From a checkpoint of a small image classifier: held-out accuracy 99%, trained on procedural textures in two colours, tilted and lit.
Rows from block 11 of a small image classifier, named by matrix and row number. Rows with one number within an expert belong to one neuron, the router's apart. Each number is 50 + 15 x the weight over its row's rms, rounded and kept within 0 to 99. All counts start at 0.
Before each expert's rows are labels from the 100 images, of 14848, where the router gives the expert most weight on average: "colour at peak" is the nearest of a few named colours to the mean colour under the peak. Only what is clearly more common there than usual is listed. The data: procedural textures in two colours, tilted and lit.
# router: slot weights (model.blocks.11.mlp.router.weight, 16x384, trained with AdamW), inputs 0-127
# gate: expert gate (model.blocks.11.mlp.gate, 8x768x384), inputs 0-127
# up: expert up (model.blocks.11.mlp.up, 8x768x384), inputs 0-127
# down: expert down (model.blocks.11.mlp.down, 8x384x768, transposed), outputs 0-127

# expert 6
colour at peak: purple
router.12:39 33 50 39 76 69 55 25 47 58 40 50 39 67 57 55 53 72 41 35 63 23 33 74 46 33 68 71 47 30 59 76 45 60 68 33 71 76 41 75 20 68 27 55 40 42 28 64 34 48 70 23 33 39 64 80 46 57 42 63 46 72 56 30 47 69 64 37 35 87 45 38 39 45 62 24 70 34 47 68 33 44 10 41 65 43 44 78 33 39 34 56 24 76 49 44 42 59 58 60 37 54 52 29 49 29 26 56 40 37 35 54 52 39 44 63 37 59 51 45 38 47 70 44 53 18 53 32
router.13:64 56 41 14 44 39 44 54 70 22 76 59 65 47 43 52 20 69 63 36 65 35 51 47 53 63 58 74 60 30 43 32 47 36 55 42 35 42 32 26 28 58 37 64 41 40 67 41 52 54 31 58 49 62 26 41 39 19 56 48 36 61 27 32 63 37 69 27 31 45 45 43 53 36 40 65 72 67 38 69 48 38 45 40 60 61 67 55 47 61 78 69 80 57 50 26 34 40 40 66 43 62 27 40 55 54 53 54 33 60 60 48 41 55 42 29 50 43 63 59 84 36 54 09 59 52 80 55
gate.3:35 00 53 64 57 39 18 45 49 29 15 38 65 38 40 56 29 16 58 63 62 41 67 35 79 61 61 60 44 60 46 33 48 37 43 46 67 63 39 47 57 70 70 77 54 47 71 13 47 61 46 59 43 47 22 41 59 50 53 55 85 58 55 56 48 51 42 46 56 74 41 40 32 38 52 10 19 45 08 60 58 50 35 30 55 37 48 27 47 31 44 57 53 64 56 66 36 46 50 31 46 33 44 71 47 38 39 79 51 52 76 33 42 44 42 42 38 50 18 43 61 39 65 61 58 34 60 52
up.3:32 12 52 64 40 51 06 49 46 49 25 67 61 26 51 71 42 22 65 46 45 43 52 45 73 67 64 42 63 57 57 30 49 43 54 39 96 51 24 34 86 48 46 75 44 75 63 27 48 55 56 84 62 41 44 66 75 34 58 41 77 74 47 55 31 50 46 44 31 75 38 32 47 48 58 15 52 40 28 40 45 32 44 54 56 43 60 36 69 43 37 52 70 79 45 46 32 64 70 47 50 42 67 55 31 54 24 77 38 54 69 43 50 59 44 68 64 45 43 47 36 36 59 35 89 55 67 40
down.3:47 71 44 62 83 41 38 34 29 56 53 70 35 25 40 22 42 79 32 45 76 43 28 53 47 66 49 39 35 38 53 65 30 89 60 54 53 37 67 11 75 48 75 76 47 39 72 52 52 61 73 42 51 29 60 28 42 61 60 32 64 56 58 52 23 36 40 41 50 39 34 48 64 47 23 55 69 39 35 67 39 41 52 64 81 46 42 47 62 77 46 55 58 55 54 42 82 52 30 72 34 67 42 31 79 22 53 56 46 48 49 57 49 70 46 53 69 42 43 37 54 50 55 66 25 63 49 49
gate.4:69 60 57 24 65 67 63 44 50 50 39 57 38 49 63 42 32 55 37 66 49 53 53 39 43 38 54 52 56 54 68 46 44 49 20 42 85 47 61 39 41 44 39 37 72 12 57 56 47 37 69 63 58 64 57 80 95 67 88 18 62 50 69 54 52 26 47 69 49 52 60 75 51 60 45 44 44 51 35 16 41 32 63 34 41 48 33 44 30 32 52 49 53 44 37 49 36 43 56 36 63 31 65 39 79 52 74 58 62 69 32 22 34 50 56 58 55 57 43 32 71 35 71 53 45 74 39 47
up.4:46 50 37 62 49 69 45 65 29 65 70 55 64 52 63 84 65 44 61 69 62 39 60 57 52 34 24 73 72 64 37 37 53 43 48 55 49 39 59 82 04 31 72 76 44 52 48 58 59 45 34 29 31 16 43 51 45 61 22 32 56 51 31 69 40 40 52 33 69 55 42 59 59 55 53 62 44 52 50 64 44 69 62 92 47 49 18 38 49 42 53 49 49 45 66 65 63 63 72 36 57 54 31 51 51 40 27 45 39 38 75 65 19 55 54 43 52 62 16 75 57 72 25 63 43 47 78 66
down.4:73 22 55 46 60 69 78 37 31 44 63 40 48 42 50 58 30 17 49 45 44 43 62 45 64 64 55 59 17 40 41 49 57 15 46 40 53 62 70 18 43 46 53 42 56 07 41 49 46 67 36 71 54 63 59 60 41 49 68 60 50 70 38 53 66 89 54 37 68 30 33 60 32 75 81 53 43 50 67 33 62 20 61 34 56 53 52 56 37 49 36 38 49 40 49 33 62 80 39 53 50 48 28 28 56 71 51 27 32 76 49 38 36 42 70 44 45 78 43 45 36 32 36 32 50 54 33 29
gate.5:43 72 85 74 34 46 38 43 32 36 46 48 28 32 29 48 45 42 59 50 50 51 55 37 52 63 59 27 31 60 43 38 51 80 38 51 33 33 35 54 61 58 34 51 55 34 68 44 69 63 32 50 47 70 24 40 54 47 49 41 39 49 41 49 35 44 53 59 45 55 67 62 74 40 66 32 42 59 50 31 62 68 43 49 65 49 51 60 52 28 24 33 61 43 46 82 26 62 63 55 49 58 51 31 22 86 63 50 73 63 61 24 56 62 70 59 64 42 58 40 61 68 55 93 60 76 70 61
up.5:45 73 75 58 25 53 34 43 25 37 54 27 27 34 48 51 49 26 45 48 54 52 50 44 49 56 71 15 25 55 58 39 44 96 47 47 46 33 39 59 46 45 41 42 55 36 71 51 60 57 43 34 51 72 49 38 54 48 54 28 32 51 35 52 28 52 53 76 36 50 73 56 79 47 56 37 40 52 59 32 43 65 43 38 55 60 55 56 70 43 33 32 56 49 52 63 44 76 66 69 62 49 50 41 42 78 58 52 81 74 59 37 60 75 74 52 44 34 82 43 61 51 48 99 67 62 86 61
down.5:48 44 40 46 61 67 54 48 48 31 65 60 48 65 54 75 46 82 49 14 55 60 52 65 42 28 60 80 71 34 42 53 37 46 66 29 42 62 67 60 29 56 27 68 46 33 58 43 19 47 67 38 55 18 33 44 34 62 40 80 51 77 75 57 55 62 42 44 48 68 32 39 53 66 68 45 64 44 41 74 47 50 18 43 55 32 49 82 37 57 34 55 28 65 55 45 51 54 54 72 46 67 47 14 36 58 26 46 27 23 56 68 36 46 65 49 37 60 29 60 42 59 63 35 43 39 29 58

# expert 2
colour at peak: brown
router.4:48 56 49 33 58 50 68 53 53 47 58 41 51 54 55 48 26 71 68 50 61 68 69 80 32 49 80 61 56 38 61 99 70 39 56 21 54 51 51 73 36 55 52 44 72 49 35 46 46 60 35 33 73 47 23 53 58 66 76 53 37 53 57 53 60 58 71 58 46 56 50 28 40 26 49 63 34 58 31 74 39 63 42 56 34 55 62 65 38 62 54 58 24 66 25 59 48 25 44 30 47 54 41 38 64 26 41 44 21 46 73 49 44 49 42 26 59 65 68 46 56 72 16 26 71 64 25 68
router.5:40 41 39 60 76 39 77 70 22 45 66 78 44 44 48 61 62 55 57 63 43 53 70 52 37 51 52 60 64 56 40 46 44 36 28 14 33 61 56 63 64 55 76 56 38 32 48 48 37 29 35 62 64 17 43 39 72 35 72 57 38 47 68 83 55 39 59 46 49 42 40 34 25 30 39 26 40 48 27 54 54 48 43 51 40 61 41 46 39 71 48 54 60 24 40 62 21 19 24 29 69 50 57 34 42 23 19 73 40 22 40 41 15 32 62 28 47 50 57 34 39 63 28 67 25 69 40 35
gate.3:72 87 35 15 44 48 58 42 77 64 72 48 49 24 57 53 85 43 63 74 61 66 45 53 38 18 37 49 51 61 68 71 31 52 45 30 59 30 24 82 65 38 37 60 27 59 31 21 62 60 39 48 68 42 36 40 61 45 85 46 52 55 67 41 67 75 43 52 58 74 43 47 51 42 55 39 46 43 22 00 37 25 58 35 69 80 72 45 41 56 62 55 40 45 22 21 40 47 42 51 46 53 30 43 47 63 74 62 47 44 57 52 55 59 50 51 60 69 35 38 38 49 28 49 60 60 45 80
up.3:65 43 36 43 19 64 43 39 58 32 45 41 42 56 66 66 47 44 41 86 34 68 68 80 72 77 57 45 62 46 59 61 48 54 39 38 71 29 58 84 52 51 45 51 60 76 43 48 32 64 28 37 53 79 33 34 63 42 82 37 32 44 38 59 60 48 77 54 49 99 29 58 48 44 37 61 41 43 51 30 56 27 39 43 67 44 48 71 58 61 35 54 70 37 26 45 60 85 28 58 55 49 74 82 65 76 53 53 19 21 29 31 81 48 13 47 43 47 40 41 31 56 24 23 49 72 55 46
down.3:70 25 66 48 55 42 74 57 59 51 35 44 52 34 43 48 37 69 50 40 74 27 64 43 54 54 55 56 58 52 26 60 42 53 51 55 52 58 41 82 50 67 77 53 46 31 80 43 70 35 50 32 61 41 49 46 65 47 68 44 50 48 48 75 51 65 45 70 49 50 47 60 46 51 60 51 36 32 63 43 30 45 43 69 58 39 26 62 61 19 51 51 50 44 45 77 41 63 53 56 57 54 46 42 54 40 42 72 41 57 54 46 65 19 51 65 72 49 72 47 35 65 38 47 58 64 58 66
gate.4:81 59 43 44 57 57 72 77 39 44 47 50 50 52 45 40 47 46 62 70 40 53 42 61 37 50 54 52 68 62 43 51 23 24 92 63 57 43 28 38 66 32 59 49 48 59 71 64 47 51 55 46 60 50 34 56 51 51 38 21 41 52 34 68 42 39 78 63 62 61 59 45 65 48 79 35 38 31 16 25 38 34 38 45 63 40 56 15 61 46 68 49 48 57 58 53 54 50 51 73 51 23 53 67 50 72 33 31 64 68 49 76 47 30 67 75 48 73 57 51 48 60 66 62 45 67 27 55
up.4:69 47 46 75 59 17 87 47 29 29 80 49 51 31 51 45 40 28 58 53 47 49 10 68 24 53 42 28 56 69 41 54 64 49 85 39 53 39 73 41 32 28 65 43 52 55 56 55 42 61 58 39 34 77 63 62 51 36 59 49 44 38 77 26 49 35 58 34 57 61 44 51 47 52 39 38 10 62 33 57 77 25 31 40 69 57 50 40 27 56 47 66 53 60 39 63 41 46 62 66 52 24 38 51 46 44 50 66 68 49 38 34 50 52 38 41 49 43 38 79 52 47 73 44 41 55 37 48
down.4:44 48 50 29 23 72 32 42 29 10 34 65 71 57 55 64 57 43 37 38 40 46 23 48 50 41 43 78 26 36 69 57 13 82 49 49 56 39 24 39 54 35 44 33 69 57 62 58 63 37 46 72 68 42 25 42 49 73 47 58 45 51 47 51 14 61 71 41 56 74 66 54 29 60 45 70 50 37 49 28 50 38 48 71 45 56 57 54 31 45 41 66 19 51 62 36 58 42 47 72 34 38 61 56 58 74 38 58 45 50 53 51 72 59 51 74 73 54 62 32 65 54 60 53 70 65 30 55
gate.5:63 45 52 51 44 47 70 27 39 34 27 57 66 60 54 48 26 55 41 49 54 61 54 55 43 34 44 68 44 33 37 56 74 55 44 31 34 37 45 65 21 21 40 81 52 65 63 63 60 72 28 53 32 61 71 43 57 76 37 59 65 33 51 58 47 22 32 47 34 67 58 60 38 89 34 59 28 67 36 73 38 65 45 33 40 49 52 48 57 28 51 61 09 37 42 47 66 49 52 58 55 22 44 39 54 56 52 58 33 51 50 57 45 46 52 30 54 66 62 38 62 29 18 68 47 16 65 63
up.5:41 55 60 23 50 56 47 42 74 70 54 60 54 29 52 50 37 59 56 64 74 26 26 48 58 31 21 53 79 48 59 42 38 54 58 40 82 65 66 39 63 69 49 53 30 63 48 28 53 40 32 49 48 41 40 51 15 29 51 50 44 65 51 33 52 65 59 64 57 42 39 43 48 41 61 46 70 30 50 72 46 16 47 60 34 33 53 50 45 73 63 46 82 42 48 59 28 50 29 55 49 46 57 75 43 58 71 51 56 35 44 73 44 22 32 53 30 57 49 49 38 51 76 55 44 70 44 17
down.5:66 55 27 64 33 52 47 57 57 53 37 57 59 35 31 50 50 55 49 54 41 55 45 28 47 39 53 50 60 50 43 11 58 52 56 58 44 63 42 68 42 55 53 61 53 68 74 27 23 61 47 61 42 39 56 41 24 70 26 46 65 49 68 65 68 56 56 44 47 46 47 54 39 53 42 55 56 63 41 80 53 47 73 57 51 44 43 68 72 31 49 65 44 38 41 54 61 06 77 72 61 52 64 65 47 55 52 47 57 76 35 63 40 54 53 67 50 54 59 56 62 62 65 48 56 26 32 20

# expert 0
colour at peak: grey
router.0:51 31 40 37 63 65 48 51 50 55 52 57 52 62 45 43 40 51 45 27 65 36 45 49 59 57 60 69 61 51 34 69 56 40 76 38 46 47 67 67 18 85 37 81 63 37 53 54 40 64 77 25 44 70 54 84 36 46 40 70 39 57 59 44 54 55 65 38 31 78 61 45 40 33 55 31 68 32 18 74 48 42 19 50 63 42 53 76 43 32 72 48 48 79 30 45 43 76 55 65 35 59 27 27 57 29 11 34 37 44 31 42 53 58 61 60 51 51 66 58 49 47 66 32 53 27 33 29
router.1:56 63 37 47 82 29 40 43 45 41 52 62 27 51 48 24 42 77 66 25 77 53 61 60 28 79 50 59 66 34 38 30 33 43 49 10 48 35 45 57 45 46 48 47 30 40 51 18 58 63 27 49 74 54 38 38 47 57 87 83 52 44 24 54 76 48 67 15 40 48 68 40 34 61 12 72 55 62 57 76 28 53 47 46 56 56 39 33 32 79 64 74 71 44 54 57 47 13 53 33 45 56 33 41 55 80 37 79 53 54 69 64 52 84 59 56 52 46 70 61 75 21 45 49 57 59 56 50
gate.3:78 52 65 66 39 59 48 34 46 33 53 56 52 54 50 68 30 63 44 54 53 43 35 55 70 56 75 49 49 56 51 48 58 69 65 77 74 58 61 58 54 16 55 40 62 40 31 38 69 54 56 36 27 58 46 55 82 55 59 50 59 36 65 55 23 47 60 61 84 38 60 39 68 50 39 53 56 65 61 74 48 34 46 35 34 40 52 52 40 48 74 36 44 66 46 44 49 63 79 67 65 52 49 49 42 40 57 37 56 50 24 51 44 81 28 64 55 58 61 47 50 33 63 38 44 47 58 47
up.3:62 35 62 76 38 54 64 48 51 32 49 56 43 57 54 52 44 54 35 62 50 47 28 38 53 34 68 35 67 48 43 58 74 62 48 84 76 49 71 37 53 41 75 35 59 60 57 29 75 46 43 31 54 37 50 48 58 53 50 55 51 40 56 57 39 52 57 44 61 27 55 45 43 40 41 61 66 53 55 71 70 37 55 40 26 28 63 30 47 42 55 53 49 68 46 35 58 69 53 52 54 53 48 49 42 50 71 44 45 67 39 45 49 70 30 40 41 65 65 48 66 67 60 34 37 53 66 38
down.3:72 57 46 33 19 62 56 63 68 45 27 51 24 44 41 48 48 70 70 50 54 57 35 51 37 70 41 59 43 59 37 36 50 27 53 23 39 48 53 41 50 35 50 59 65 47 53 63 42 22 55 76 82 22 81 55 24 56 50 65 19 52 69 47 68 60 46 37 61 49 58 55 66 57 44 44 67 48 71 62 64 43 57 63 92 77 72 32 36 59 43 54 75 44 20 63 58 54 31 59 84 50 51 39 66 46 19 47 35 79 51 44 76 74 41 78 56 40 47 38 62 16 56 50 58 47 61 50
gate.4:64 57 63 38 27 43 50 45 56 56 46 67 71 68 26 46 41 63 47 51 45 62 38 56 59 58 66 59 34 58 61 57 37 47 55 44 36 43 15 77 27 40 53 50 74 71 59 58 35 54 72 55 73 32 56 43 33 26 44 51 32 41 58 31 60 44 71 39 46 72 49 67 45 45 79 32 71 49 66 56 41 68 54 39 62 72 73 34 48 77 44 88 35 46 37 60 76 38 50 40 60 40 18 59 48 40 79 35 25 46 58 49 57 81 70 31 55 62 52 04 47 62 24 62 39 71 60 33
up.4:79 58 59 36 36 51 53 27 60 69 45 59 51 64 48 36 71 59 33 56 50 59 51 42 65 61 51 45 89 42 28 50 36 50 72 38 44 44 46 43 42 56 39 69 61 57 78 73 43 44 34 33 74 39 64 57 56 46 36 60 49 46 51 63 36 41 45 74 34 64 63 46 50 58 53 49 93 59 51 41 52 62 47 60 34 59 73 35 45 58 27 56 24 67 67 67 41 04 40 51 53 24 32 43 39 66 94 44 46 40 43 31 05 55 57 30 48 65 39 30 79 24 47 66 40 72 58 44
down.4:85 63 66 76 75 69 54 75 43 53 55 66 75 43 53 68 40 54 39 53 63 44 55 58 47 52 56 53 61 18 52 69 29 51 55 54 35 52 41 44 19 40 68 51 29 37 55 54 68 51 59 73 30 52 64 55 37 60 30 72 47 58 41 50 29 69 66 31 56 46 42 19 62 12 36 63 61 77 25 49 33 54 45 35 24 24 69 25 34 38 61 29 45 58 47 32 55 53 65 43 43 32 54 45 43 44 64 41 07 52 46 75 74 47 54 61 36 58 76 63 34 27 36 26 75 50 60 49
gate.5:22 51 37 67 74 46 44 71 63 57 61 44 32 46 72 23 67 35 40 49 36 51 35 46 57 58 37 53 55 54 75 35 62 34 65 58 60 46 65 40 45 52 59 25 42 62 42 55 30 40 38 51 60 91 56 70 78 46 50 62 20 15 57 72 76 44 90 50 56 44 52 73 40 45 27 84 42 21 44 42 38 37 47 70 32 51 36 62 33 58 56 30 60 55 45 57 42 40 67 41 33 86 56 43 65 75 39 33 44 41 32 40 65 29 62 50 39 49 66 45 21 62 37 30 56 52 59 11
up.5:75 36 58 29 56 69 33 44 29 58 54 50 49 49 28 64 47 92 49 37 30 38 42 74 47 40 44 60 50 35 41 81 56 40 52 53 26 65 57 50 51 43 53 72 54 48 55 35 59 73 49 49 18 54 33 30 13 35 58 35 68 75 40 36 47 43 04 41 22 92 70 20 54 59 42 21 43 46 41 46 71 61 53 40 58 52 33 34 48 53 33 63 24 67 49 17 53 34 39 47 64 22 31 59 24 52 58 71 35 51 75 26 58 58 54 58 52 33 51 54 85 68 56 64 49 57 43 86
down.5:39 44 45 18 56 47 65 18 36 63 26 43 51 76 55 35 42 47 51 61 51 36 65 48 44 62 50 45 64 81 35 57 66 51 36 64 54 42 46 36 63 76 66 43 22 46 44 30 75 45 62 45 55 48 29 82 70 42 53 63 51 71 68 49 33 31 58 29 09 64 52 54 53 28 50 37 40 82 74 47 44 38 63 69 34 47 83 76 65 46 64 42 38 33 27 56 47 43 36 36 57 65 63 73 58 11 52 52 21 61 64 65 46 53 71 56 65 54 33 53 51 63 29 13 69 44 47 53

# expert 1
colour at peak: pink; white
router.2:54 64 23 57 23 50 56 45 60 36 61 69 44 71 58 49 20 56 72 33 31 56 63 52 40 30 72 46 54 27 37 63 68 48 52 25 36 40 61 42 48 55 31 46 34 58 41 28 62 61 29 35 82 49 43 62 64 51 66 69 31 44 68 48 85 53 52 15 41 63 39 58 36 41 44 55 55 42 63 66 58 59 48 45 78 30 32 35 54 92 43 67 45 44 74 51 42 40 59 45 42 72 16 71 66 60 42 55 36 63 73 78 56 68 32 51 40 49 62 46 69 53 36 47 67 44 55 58
router.3:53 43 07 53 48 39 67 48 59 44 60 79 41 65 50 57 45 99 48 87 60 61 46 75 31 80 48 48 75 55 58 58 62 44 56 24 60 53 42 68 65 53 69 35 57 53 29 65 47 40 42 58 59 47 49 38 61 74 78 79 59 44 50 60 58 31 58 58 51 43 31 50 34 44 43 39 44 56 08 45 34 63 41 68 27 61 64 49 44 46 64 75 67 48 36 22 33 44 28 26 56 39 68 15 18 58 27 40 44 40 31 27 33 59 40 69 49 32 42 67 30 48 39 30 19 64 59 55
gate.3:64 14 52 72 23 46 68 57 48 46 37 43 58 35 34 44 74 37 62 48 55 65 57 77 51 53 51 63 52 44 55 49 28 48 39 45 40 70 61 50 35 39 34 44 50 50 39 46 00 60 41 31 56 45 61 55 35 00 60 44 66 61 41 35 31 42 76 63 53 14 52 66 43 46 37 47 31 44 55 49 35 76 56 54 14 41 18 58 65 61 51 63 25 42 53 79 57 35 39 53 61 65 31 69 58 34 59 32 33 73 57 22 54 60 58 38 18 53 43 35 56 25 73 44 44 43 36 53
up.3:43 31 46 65 38 51 82 53 54 52 62 31 43 45 68 70 64 31 55 63 60 70 31 50 56 50 60 30 51 59 46 27 39 49 32 32 33 53 55 29 23 55 61 59 50 58 46 48 18 55 31 53 37 21 80 39 35 20 49 32 52 55 76 61 40 75 47 50 53 12 45 39 68 47 57 46 46 64 49 50 33 70 64 47 53 33 42 59 76 80 48 51 39 41 26 43 31 59 25 67 71 66 51 43 63 45 66 47 74 63 50 60 39 70 62 50 56 40 66 44 56 41 38 17 61 58 42 28
down.3:17 30 07 48 45 69 67 60 25 33 34 44 31 37 50 41 65 74 51 51 43 60 50 65 48 51 51 46 38 35 46 73 65 52 71 67 65 36 71 12 53 60 48 62 24 70 57 56 40 63 22 85 42 45 46 62 63 61 70 40 57 72 55 61 37 61 66 60 45 48 33 42 42 60 46 45 56 59 45 68 33 54 45 47 34 49 33 53 63 47 83 60 58 34 36 49 74 37 29 53 95 58 55 33 57 79 44 43 59 89 47 63 53 63 54 63 51 11 77 45 38 74 82 62 66 46 52 45
gate.4:57 46 52 24 31 30 59 73 41 53 75 63 62 57 74 56 51 53 58 70 37 61 29 26 27 38 43 73 81 41 60 51 56 59 57 39 15 55 66 55 59 41 32 32 70 30 14 28 42 47 31 59 67 40 34 49 79 48 38 53 43 58 08 55 32 60 35 30 49 63 73 60 53 60 57 69 51 46 52 49 72 34 59 64 44 69 38 48 53 50 31 49 37 57 59 52 49 60 44 59 53 44 50 57 63 61 54 43 88 58 76 42 53 70 36 57 31 64 40 32 21 66 41 33 26 40 76 34
up.4:55 51 99 32 30 45 42 65 55 56 54 08 51 64 58 49 44 48 70 27 46 76 58 54 27 64 44 63 32 43 54 67 36 64 50 57 28 44 24 61 64 57 41 63 44 32 55 78 48 56 55 60 72 74 51 43 35 39 58 79 49 65 80 24 35 27 78 69 63 50 67 36 44 49 60 51 53 59 48 45 26 40 35 46 51 48 53 66 83 58 43 38 30 41 48 53 51 33 88 25 33 05 63 63 47 38 43 70 64 74 60 20 54 38 49 43 58 41 48 65 80 50 41 48 58 68 52 73
down.4:57 82 45 52 47 69 63 31 31 92 67 58 41 61 68 54 39 53 40 59 30 59 49 73 35 69 67 50 47 56 35 52 62 60 75 50 57 81 72 32 42 51 74 34 77 55 55 44 51 47 52 34 58 41 39 49 41 45 36 26 33 46 46 65 43 58 64 75 74 52 75 73 62 60 58 51 39 52 74 70 46 47 56 48 33 62 35 49 53 56 91 69 59 63 41 51 27 69 33 42 35 41 54 28 82 66 12 34 45 38 49 49 60 26 39 61 47 47 79 46 58 35 64 50 64 34 67 49
gate.5:49 40 48 70 72 25 52 53 42 53 31 42 24 56 54 58 16 49 63 55 29 71 70 31 54 72 41 67 48 40 58 39 58 44 57 49 30 38 64 43 60 50 40 33 40 29 53 76 45 36 48 46 52 39 85 59 35 20 53 16 51 45 21 50 34 36 52 44 56 48 48 71 27 72 38 15 45 68 67 53 74 48 43 61 43 49 45 65 25 69 60 52 34 52 56 49 73 61 47 68 33 44 42 48 82 40 64 25 76 81 57 32 86 48 66 67 33 55 66 30 74 59 58 60 41 60 31 33
up.5:53 52 47 39 57 38 28 79 28 59 57 36 33 57 65 66 47 75 58 79 73 42 52 63 54 40 65 34 67 50 31 49 30 41 40 51 36 61 72 77 46 67 55 43 34 53 44 22 65 46 77 75 72 46 52 61 55 61 42 68 33 51 53 74 63 43 27 46 47 27 69 62 48 54 53 69 27 39 42 69 62 27 49 43 67 52 53 55 48 35 46 24 75 52 63 60 39 40 49 60 45 35 51 47 50 58 26 62 41 21 50 87 49 45 68 14 70 53 51 39 64 34 50 42 68 48 43 75
down.5:84 59 30 28 44 71 63 29 46 38 37 52 53 37 75 63 33 44 41 58 54 33 38 46 59 46 54 45 81 32 49 60 41 55 57 73 45 31 22 69 28 43 45 57 42 40 32 32 38 54 55 49 59 30 49 60 34 26 38 59 38 44 64 58 45 32 41 21 56 42 64 47 43 85 36 71 43 55 87 38 24 53 23 73 91 35 50 64 90 58 63 51 41 51 58 62 38 64 37 52 44 36 50 52 59 22 46 52 57 59 52 61 40 39 43 23 53 49 40 31 56 27 56 48 51 77 57 30